Rows from block 3 of a small class-conditioned image flow-matching model, named by matrix and row number. Rows with one number within an expert belong to one neuron, the router's apart. Each number is 50 + 15 x the weight over its row's rms, rounded and kept within 0 to 99. All counts start at 0.
After each expert's rows are labels from the 100 images, of 14848 (inputs lightly noised), where the router gives the expert most weight on average: "top examples" is what is common among them. Only what is clearly more common there than usual is listed. The data: pixel-art sprites of 400 made-up characters on tiled backdrops.
# router: router (model.blocks.3.mlp.router.weight, 32x384, trained with AdamW), inputs 256-383
# up: expert up (model.blocks.3.mlp.up, 32x192x384), inputs 256-383
# down: expert down (model.blocks.3.mlp.down, 32x384x192, transposed), outputs 256-383

# expert 29
router.29:38 35 46 64 48 47 52 36 59 24 45 70 52 49 60 19 46 29 53 62 60 42 35 44 46 49 47 33 42 46 58 54 00 72 58 71 26 37 27 25 53 75 47 67 50 33 55 26 47 11 58 68 59 37 40 42 49 83 59 61 51 39 36 36 23 77 97 58 41 82 54 73 61 45 73 27 72 51 48 49 57 58 48 69 39 31 17 46 89 38 41 50 28 62 59 72 26 40 45 53 37 49 37 49 50 31 42 42 49 77 47 31 57 41 78 56 55 52 48 41 55 38 66 48 57 41 57 58
up.0:59 47 50 35 41 86 61 36 39 54 57 26 53 36 26 19 52 21 57 61 35 68 51 68 48 54 38 42 66 66 26 35 33 59 53 49 62 52 69 50 40 59 45 48 70 63 53 58 14 51 74 53 61 35 60 52 57 28 38 45 36 31 67 53 24 78 55 06 39 39 35 48 53 40 32 51 43 40 72 69 68 51 58 27 29 73 45 46 47 55 50 61 50 72 61 62 34 33 45 64 26 40 44 36 77 36 66 82 66 57 12 41 53 46 08 39 20 52 55 36 74 49 53 60 31 35 29 83
down.0:62 59 61 83 73 49 72 49 37 31 67 12 55 52 57 66 50 64 47 48 70 85 40 92 23 53 45 46 78 45 43 72 37 09 66 44 49 51 59 35 33 60 51 47 51 56 48 22 59 61 47 61 64 33 41 43 47 76 71 61 64 55 65 65 52 52 59 44 52 62 43 39 28 44 72 53 37 25 40 60 27 51 39 19 73 41 63 03 40 42 50 76 73 52 45 45 49 60 45 41 66 25 42 33 36 66 36 46 69 26 60 30 46 34 47 49 57 58 38 48 73 46 48 56 31 58 41 53
up.1:74 78 52 53 73 40 20 17 35 68 41 57 37 60 29 64 83 62 58 36 59 54 44 49 67 42 34 35 38 58 33 37 45 53 68 59 62 51 43 51 61 50 57 51 19 71 56 49 42 50 42 60 32 53 60 55 53 57 54 25 41 22 67 65 74 59 55 45 39 47 54 36 68 70 48 61 55 33 60 43 46 09 65 47 38 54 44 53 37 44 41 59 54 59 42 58 53 51 71 12 78 41 37 43 68 70 48 52 35 22 58 61 25 64 70 55 30 27 43 29 63 25 31 58 49 56 79 44
down.1:43 44 67 31 61 59 47 53 57 39 42 55 52 83 28 50 55 70 62 13 40 43 66 66 77 30 48 71 38 53 39 13 46 71 65 72 28 37 54 65 34 33 40 82 33 76 51 72 53 75 39 54 67 38 30 64 44 60 48 30 38 68 29 54 64 35 50 50 37 05 30 24 33 31 42 60 50 44 40 76 57 50 38 58 69 52 32 46 84 55 53 48 67 29 17 36 34 37 15 35 45 46 43 35 33 22 48 52 44 33 66 50 58 66 63 37 71 48 42 67 52 53 38 45 35 37 70 51
top examples: blue

# expert 30
router.30:67 52 28 21 43 37 59 45 54 42 45 40 86 51 31 32 51 48 36 59 77 36 61 55 51 57 51 33 48 41 41 48 38 67 49 28 40 52 60 55 13 75 62 53 46 63 77 43 53 67 54 37 37 46 31 63 39 54 37 51 54 66 61 62 43 32 64 38 58 20 51 19 63 42 55 23 65 69 65 36 39 44 39 60 49 46 77 45 58 49 38 28 31 49 52 75 47 32 17 51 79 57 26 68 47 46 57 26 61 52 40 59 75 83 52 82 72 57 52 57 41 47 63 65 42 41 57 46
up.0:33 48 37 69 53 60 39 12 29 46 52 41 53 64 73 58 43 45 44 60 32 18 59 48 44 44 29 55 46 71 37 35 65 59 49 71 45 52 50 60 32 48 55 80 60 49 51 44 62 17 44 37 28 54 51 54 55 47 48 36 21 58 55 42 53 68 20 64 35 58 62 67 63 44 51 57 42 50 68 54 53 75 74 50 29 72 50 46 27 62 19 47 51 44 54 39 52 23 58 55 33 56 53 30 46 40 31 24 24 39 43 55 54 92 58 41 55 58 37 30 28 30 75 43 40 65 69 63
down.0:61 32 60 37 49 40 40 34 64 58 45 49 33 50 65 33 76 19 36 46 48 74 54 40 36 46 64 50 37 37 59 32 57 72 44 71 80 43 28 59 37 71 13 40 66 57 54 62 23 62 69 68 53 49 86 51 61 64 64 57 75 71 37 40 87 60 67 69 66 50 57 69 52 46 52 43 66 54 31 24 23 65 36 39 65 51 55 41 51 68 47 30 61 65 59 38 70 42 47 62 46 46 76 48 54 53 59 83 41 32 52 45 37 55 24 57 40 55 69 27 77 43 56 51 46 29 24 47
up.1:43 67 62 48 78 77 69 48 47 51 53 35 46 61 24 62 43 49 51 65 63 77 29 57 63 34 56 69 49 49 59 55 53 38 27 76 48 64 43 18 64 59 50 47 50 42 55 35 99 16 78 20 42 16 69 42 52 40 46 27 40 54 53 67 47 31 27 12 47 74 28 50 33 55 42 30 56 59 15 58 63 33 40 42 45 68 48 55 58 56 31 75 54 45 49 56 36 74 60 34 38 47 54 53 41 45 59 44 71 39 61 65 70 70 47 67 49 36 46 00 52 49 10 63 37 48 47 46
down.1:34 36 63 35 59 36 69 45 61 66 61 58 46 69 44 63 48 39 49 66 38 33 64 65 40 38 40 35 42 58 58 70 41 69 48 62 51 52 45 47 44 61 65 55 48 70 76 67 47 67 48 49 44 35 52 56 50 47 51 63 59 55 45 48 46 88 44 34 35 67 56 34 35 62 47 62 52 21 41 53 40 65 62 50 41 52 60 50 36 57 31 60 24 47 54 55 31 10 51 53 45 35 36 48 55 47 52 55 47 51 61 48 60 52 37 44 37 49 74 12 39 35 56 66 61 27 42 10
top examples: white

# expert 8
router.8:46 30 61 55 34 40 48 62 48 61 80 52 64 31 58 52 30 61 63 68 75 56 41 61 43 63 53 10 41 33 49 55 63 91 54 34 22 16 73 40 37 42 69 67 72 32 48 64 56 50 53 39 39 47 37 62 59 59 30 32 51 58 46 56 40 24 35 64 38 72 65 43 45 32 78 48 55 77 53 60 27 43 73 54 46 57 48 27 61 34 40 51 53 40 36 04 48 45 33 15 41 46 76 20 22 51 27 35 61 17 57 53 42 54 42 67 56 68 47 45 29 42 47 57 38 34 66 57
up.0:27 22 77 53 40 67 79 70 47 90 26 61 65 63 40 34 55 45 63 52 50 47 54 54 40 49 38 72 48 50 64 42 68 33 62 46 39 35 37 74 48 54 81 60 50 38 45 70 32 71 50 60 26 82 35 47 55 35 37 54 30 53 38 32 21 58 36 45 62 54 27 39 64 58 66 59 48 59 20 62 63 31 16 56 60 44 57 49 57 66 64 37 44 49 42 44 44 47 84 24 52 28 44 37 53 30 76 57 10 56 52 53 44 24 50 18 71 24 64 47 45 32 62 44 16 45 49 19
down.0:49 63 47 61 57 49 67 78 54 61 46 17 38 50 70 75 30 19 58 61 41 46 58 68 41 46 49 59 31 32 44 62 69 34 53 46 16 39 31 40 52 49 48 42 53 49 56 58 51 31 40 41 61 54 48 46 42 32 43 55 44 48 32 75 41 53 54 44 34 45 64 57 52 45 70 50 40 30 40 63 56 49 63 46 51 18 39 65 64 75 39 31 20 57 54 71 25 31 59 40 49 74 60 13 45 63 42 52 41 28 49 18 48 40 84 44 47 32 54 58 59 43 45 60 33 62 35 54
up.1:45 45 33 44 44 49 73 45 39 12 35 20 43 34 52 46 37 48 48 55 36 42 41 48 67 57 65 45 26 49 73 47 36 84 69 52 42 49 36 37 48 20 73 39 63 51 67 34 64 39 50 54 55 86 58 35 34 46 69 71 55 61 38 63 06 54 65 58 50 40 30 40 45 48 31 21 32 28 42 33 43 67 50 48 32 46 42 34 39 56 46 55 51 69 56 34 66 38 54 46 66 33 48 55 39 50 63 19 39 46 82 30 46 57 58 78 52 83 33 15 40 53 40 66 55 59 71 75
down.1:41 61 59 44 81 55 36 65 26 37 78 30 37 43 35 53 59 57 58 54 50 14 73 48 53 30 73 23 37 76 38 59 71 53 55 33 61 14 48 63 58 47 57 35 43 32 54 40 71 52 60 46 28 58 54 53 55 55 61 21 18 65 73 73 62 52 45 35 60 68 32 38 51 37 42 19 68 58 70 79 47 41 47 54 51 53 84 57 41 57 49 48 76 59 60 77 49 62 64 36 74 67 30 42 80 70 89 47 61 52 38 41 64 47 48 58 32 69 36 61 40 83 38 92 55 63 40 70
top examples: red

# expert 9
router.9:38 61 62 43 66 48 44 36 46 52 30 77 45 51 49 64 45 32 27 45 40 64 45 68 33 61 52 57 58 67 56 81 36 78 23 45 48 49 60 46 44 29 64 88 34 53 48 30 66 48 63 37 43 48 43 72 53 29 39 51 42 56 88 32 67 55 73 32 49 25 31 36 57 67 52 64 49 40 45 45 39 48 47 32 41 50 49 40 75 38 43 40 20 55 65 44 47 68 84 30 43 39 82 62 55 71 55 53 48 77 35 78 45 44 52 40 37 44 47 42 37 46 28 50 43 58 34 15
up.0:85 59 54 42 69 55 53 63 40 34 11 38 44 36 49 21 28 45 42 55 69 37 50 47 57 06 37 53 99 67 43 84 80 77 37 46 66 76 69 48 91 48 52 69 41 23 37 15 46 69 39 36 60 33 52 56 56 72 52 47 59 59 34 56 68 55 43 46 42 68 56 82 54 57 70 41 14 45 65 33 30 50 66 61 59 56 58 42 48 39 57 34 70 46 23 53 43 40 53 39 69 76 42 67 70 58 67 52 40 80 59 35 63 69 64 62 39 52 32 51 37 48 46 40 39 46 49 66
down.0:62 67 58 15 34 60 49 68 70 62 41 33 37 31 21 47 49 35 25 63 36 54 69 45 58 48 48 53 60 61 51 74 40 54 46 40 45 62 43 50 45 42 47 67 69 40 36 64 50 42 36 31 47 56 49 33 67 49 78 58 29 43 45 47 20 47 44 36 47 47 79 40 37 64 45 26 57 53 62 65 44 43 66 21 40 19 51 61 74 37 59 53 51 55 20 31 42 55 34 37 40 79 58 39 34 60 75 49 57 65 51 82 28 43 49 72 64 33 58 55 49 60 32 42 42 51 58 54
up.1:24 57 72 26 35 51 32 79 49 53 44 56 68 48 58 56 58 34 47 69 22 36 70 61 31 59 24 51 53 51 42 80 59 45 57 36 52 54 26 44 58 69 54 49 26 59 41 44 76 60 57 41 33 33 52 33 78 79 61 40 54 51 42 61 55 52 55 15 62 37 22 69 47 48 55 72 41 72 52 52 29 56 57 39 46 43 74 59 51 30 48 76 44 16 43 94 63 43 67 53 29 33 44 30 35 71 51 39 48 54 59 52 37 43 46 35 64 46 42 68 23 64 48 58 37 71 53 39
down.1:58 32 38 44 54 33 61 83 46 36 64 59 77 74 54 77 40 71 91 69 70 61 77 58 42 39 52 53 42 56 48 37 38 52 63 43 31 39 20 26 84 36 27 57 42 46 33 45 62 56 24 54 53 37 60 44 71 53 36 36 17 56 51 37 57 43 65 51 57 33 79 52 52 49 64 45 51 41 20 64 72 26 56 65 75 47 29 30 76 69 72 45 43 46 50 59 19 81 46 68 34 49 72 33 34 44 13 62 27 59 63 42 39 38 54 43 43 57 64 52 52 35 49 39 63 64 47 45
top examples: white

# expert 6
router.6:52 51 37 26 37 46 58 61 60 48 35 37 71 52 34 55 38 48 46 55 35 70 37 60 38 93 54 60 61 41 41 62 43 45 41 62 18 42 62 44 46 22 64 38 62 64 35 19 47 45 51 15 57 41 61 28 33 59 67 43 46 50 34 69 50 63 36 54 27 35 26 58 53 35 54 66 59 80 59 47 50 36 36 31 57 93 23 45 61 52 52 39 43 42 40 43 35 41 55 57 47 55 21 45 52 67 53 29 46 55 60 60 25 54 31 62 45 39 47 61 71 18 50 54 54 49 66 40
up.0:59 67 45 26 72 46 69 58 64 62 73 39 67 59 64 41 51 62 21 39 48 39 39 52 37 34 34 38 43 48 59 61 55 54 54 67 51 59 48 43 31 30 67 70 62 26 22 39 76 41 56 59 34 36 33 49 67 64 69 53 71 47 42 53 73 80 63 27 53 44 50 33 43 48 76 57 74 49 34 68 57 41 44 42 45 15 34 89 80 54 71 51 49 59 21 47 66 70 43 46 70 55 55 51 84 57 50 33 55 16 19 55 59 55 38 59 77 49 61 61 45 17 38 46 51 39 37 76
down.0:54 48 39 30 55 59 55 25 36 60 25 52 42 46 31 65 37 51 60 10 40 41 53 66 26 51 39 29 44 37 41 43 40 48 67 52 25 59 35 42 34 47 52 67 48 46 57 64 55 35 66 79 35 33 27 62 57 54 41 29 55 66 52 64 50 46 51 56 34 27 57 63 64 41 52 27 66 61 55 48 60 67 42 57 45 47 36 49 51 58 75 28 61 51 33 69 64 47 46 60 48 29 48 79 61 49 70 27 21 63 56 55 63 41 46 62 61 56 45 30 34 29 57 71 52 29 45 31
up.1:43 68 52 61 64 43 29 47 32 32 63 32 31 43 54 43 44 33 33 52 38 66 46 69 47 44 50 42 51 67 23 90 65 37 44 45 99 54 49 50 18 75 74 52 71 53 67 64 63 49 57 26 45 45 59 33 47 49 38 66 35 31 38 57 59 49 43 57 44 81 52 55 38 35 68 63 56 65 56 53 53 53 40 46 36 31 47 38 35 28 50 47 49 43 39 41 56 72 56 55 53 20 40 12 40 37 37 42 38 33 68 53 53 65 65 46 68 44 59 37 41 48 55 52 63 38 29 35
down.1:56 57 35 46 32 49 46 29 42 86 42 34 73 44 59 25 55 40 56 33 61 55 53 32 70 49 32 76 71 62 49 47 40 68 47 42 36 35 66 42 41 66 58 32 27 46 58 31 43 41 31 47 36 61 45 62 67 45 76 65 53 33 51 48 59 45 45 39 50 18 65 63 40 43 46 51 52 59 73 41 51 75 58 51 14 36 32 46 69 44 63 69 40 24 58 65 52 27 65 48 57 48 45 64 45 54 40 53 65 39 22 76 34 78 46 31 76 48 51 63 40 52 58 45 40 28 46 42
top examples: large; teal; blue

# expert 15
router.15:47 52 40 51 46 39 39 27 55 74 64 58 66 53 59 46 54 50 35 54 57 35 40 39 27 51 33 58 35 44 65 63 30 30 40 61 60 74 52 85 79 87 36 39 35 45 37 85 35 28 46 73 31 45 26 40 44 47 40 56 45 28 70 55 66 58 46 65 64 66 41 42 84 49 17 88 54 49 60 47 79 71 70 66 67 59 53 45 70 52 56 00 35 51 41 49 35 51 52 28 29 55 78 34 40 48 43 46 49 29 65 24 26 75 55 43 47 88 51 44 56 41 15 41 39 74 76 40
up.0:53 53 49 40 53 33 33 42 34 45 52 69 40 46 70 29 47 82 53 38 46 53 76 24 73 13 43 63 59 49 57 47 77 65 62 34 64 61 38 66 55 31 70 45 40 60 50 41 46 55 61 83 44 70 78 64 48 19 84 39 70 48 48 38 45 50 60 24 69 40 30 51 74 49 67 60 49 69 48 51 49 59 62 38 69 35 46 30 34 33 52 40 45 51 54 58 67 62 11 56 82 68 55 31 52 48 49 41 58 46 42 75 70 54 52 73 45 48 45 58 45 34 33 60 26 58 45 48
down.0:34 56 72 23 69 69 71 29 49 41 64 56 51 66 74 33 50 49 65 46 54 41 48 47 60 47 56 58 44 76 44 42 30 53 40 48 52 57 61 31 38 33 48 75 70 38 41 45 33 61 69 36 60 54 63 80 50 57 50 47 34 44 43 41 55 63 46 36 53 68 77 10 54 48 49 37 38 46 32 52 56 58 49 54 51 25 51 67 89 60 50 66 08 72 54 26 56 44 36 60 41 64 62 60 39 81 23 61 38 56 25 53 53 68 66 43 57 35 31 23 72 65 30 30 35 39 62 49
up.1:84 36 39 44 11 37 80 53 46 36 24 45 41 55 66 57 44 42 54 47 30 13 55 64 50 68 40 47 33 58 42 53 54 62 39 51 29 48 53 47 24 54 49 72 73 52 70 39 33 49 67 42 39 49 58 54 47 64 48 26 65 81 38 40 63 38 36 33 37 65 60 43 84 39 50 51 77 63 26 25 36 74 68 64 61 44 47 56 38 44 52 54 59 43 69 63 39 64 36 14 42 57 57 46 59 67 62 52 48 78 57 56 66 48 72 56 49 19 47 54 73 40 60 60 50 28 75 54
down.1:65 60 44 38 63 59 55 18 66 63 53 40 61 71 60 46 31 44 50 65 44 47 65 85 70 78 78 46 69 20 58 33 83 60 60 49 47 51 55 28 56 57 19 60 47 31 64 42 52 47 33 62 34 49 58 37 67 63 77 51 19 45 29 52 52 40 71 22 43 58 45 62 34 52 30 88 35 54 34 22 29 65 37 64 45 77 47 66 65 61 56 66 39 48 17 38 46 47 58 53 46 76 37 53 53 28 58 75 48 37 54 20 50 43 18 60 48 54 64 42 53 39 40 73 71 41 65 41
top examples: orange; grey

# expert 20
router.20:41 66 59 82 53 39 53 65 41 57 43 44 58 68 48 56 57 42 70 62 71 71 14 49 28 19 74 41 25 58 36 63 57 52 46 27 46 41 31 63 52 58 77 40 29 34 56 53 45 50 63 66 64 47 47 27 35 15 53 09 54 49 66 76 40 29 70 68 42 06 47 59 75 45 43 51 85 56 88 74 65 42 52 50 23 39 31 49 61 25 59 21 42 58 32 36 54 39 28 57 33 46 50 61 41 56 56 72 24 27 53 38 61 28 45 30 53 52 48 27 40 60 62 67 47 46 43 74
up.0:57 39 37 43 37 58 49 38 14 50 85 68 82 44 56 55 30 34 58 75 54 54 27 44 61 50 58 61 51 45 46 68 59 34 63 44 32 39 46 35 55 71 72 82 39 68 41 34 63 23 67 39 66 45 23 36 47 45 81 28 30 44 33 42 55 79 37 06 54 19 69 49 31 61 51 37 81 36 46 46 43 58 48 53 58 51 31 69 43 34 47 64 52 67 50 38 61 67 35 27 53 52 40 56 30 44 43 47 57 52 18 37 40 78 46 30 42 37 59 47 38 68 49 41 47 54 70 54
down.0:58 47 35 59 63 52 57 63 67 88 61 47 72 38 14 43 44 54 19 59 30 68 55 33 51 45 33 47 30 51 51 35 53 45 70 50 34 61 53 61 62 41 32 26 47 57 19 67 68 15 62 42 55 26 07 58 49 27 27 48 41 71 34 56 51 74 75 34 49 51 50 44 55 36 47 60 45 87 47 52 56 48 57 92 68 56 45 49 29 74 43 52 62 44 80 32 44 43 43 55 62 60 65 53 43 49 73 24 42 52 50 17 61 72 34 44 52 37 70 55 90 52 58 31 45 39 42 52
up.1:25 41 45 77 27 59 46 66 57 68 34 43 60 49 63 49 49 48 14 55 13 47 37 54 41 57 74 57 45 52 68 79 58 50 70 79 60 56 55 66 58 70 32 31 42 59 26 55 47 60 44 55 62 44 47 63 45 26 48 31 24 37 58 61 66 40 21 35 26 54 35 56 70 39 37 25 57 53 48 26 60 44 17 47 42 73 99 68 37 73 31 56 33 81 60 68 62 38 48 43 45 25 45 75 53 53 54 33 56 38 32 83 58 44 36 61 67 72 43 65 20 73 48 60 38 45 73 54
down.1:49 70 57 56 37 29 37 39 65 83 68 58 52 39 59 86 29 57 63 20 36 35 47 58 25 48 42 62 35 58 25 45 54 40 29 46 57 55 48 54 55 34 37 56 70 38 44 70 58 32 46 42 68 38 39 61 54 42 53 39 56 29 77 34 41 53 44 66 68 44 64 49 55 30 38 67 54 31 58 45 46 46 27 45 53 61 44 37 49 49 42 37 45 41 55 10 68 38 78 52 38 72 33 20 36 30 65 58 44 69 46 48 61 49 85 45 58 59 20 25 41 38 46 39 49 44 43 49
top examples: white

# expert 0
router.0:48 61 53 16 64 45 41 26 52 58 35 28 36 39 54 60 66 38 40 61 92 61 69 39 53 52 67 58 32 49 65 37 66 74 47 29 70 36 29 41 47 65 54 55 48 43 49 57 55 39 47 44 40 58 38 36 63 67 47 38 25 62 33 58 48 69 55 50 69 73 37 53 81 58 30 73 46 77 52 33 69 30 69 73 57 79 40 27 44 46 53 00 46 52 48 26 35 37 55 53 65 52 66 31 30 72 69 55 68 35 68 55 62 55 43 36 67 27 51 45 45 72 39 46 59 57 26 53
up.0:54 36 63 60 31 36 44 75 55 78 26 34 90 69 30 38 38 37 45 11 63 43 65 56 56 50 59 31 43 57 28 45 67 56 62 66 63 38 35 54 49 45 44 52 78 41 54 65 67 63 71 44 60 30 39 52 54 64 24 49 34 58 55 63 51 47 46 32 42 37 23 52 84 47 53 22 44 42 76 30 56 36 51 42 48 28 34 69 67 58 39 58 39 62 28 59 55 58 48 62 53 70 78 55 67 41 35 52 61 67 47 27 33 71 35 67 30 45 40 60 60 63 39 24 60 44 60 74
down.0:56 79 51 63 33 40 62 56 62 45 53 42 42 58 24 59 79 34 72 49 60 78 64 82 58 56 37 20 35 18 61 55 44 60 56 41 53 41 26 52 69 12 75 58 51 34 51 50 43 00 62 38 58 42 45 44 49 61 48 58 54 25 38 47 53 47 61 76 41 42 61 52 49 36 32 49 20 18 61 48 76 27 79 38 46 44 31 55 30 50 47 55 29 54 76 21 56 63 38 60 57 75 41 52 66 51 53 55 51 47 54 46 61 29 71 63 54 38 59 49 77 54 56 32 49 63 44 68
up.1:44 38 23 57 50 34 46 33 41 54 43 47 35 58 33 37 99 57 67 37 61 43 60 29 60 71 60 60 44 45 64 92 00 73 48 51 56 65 55 61 62 45 33 40 58 42 44 64 56 72 45 57 65 64 67 32 45 22 33 35 40 35 66 57 49 32 61 84 25 49 78 50 48 65 27 45 36 69 40 54 34 57 46 26 54 23 62 52 67 54 48 29 71 60 50 66 65 47 41 49 53 69 45 54 31 85 65 35 45 66 78 68 50 56 56 48 51 17 50 30 55 47 60 73 47 50 27 80
down.1:77 39 58 51 55 46 45 53 53 53 30 66 66 54 46 63 56 42 55 41 64 49 71 40 32 24 28 13 61 59 50 50 41 41 27 52 24 44 75 24 56 60 60 58 79 34 60 60 29 47 57 35 67 35 74 69 60 45 47 41 54 51 60 37 29 44 34 77 68 69 46 47 39 35 59 26 51 53 65 69 61 33 45 25 46 54 63 66 38 19 53 40 52 55 33 25 35 49 21 65 63 31 56 56 80 42 36 67 61 55 26 35 61 62 36 56 70 40 53 64 48 28 61 43 46 44 48 40
top examples: white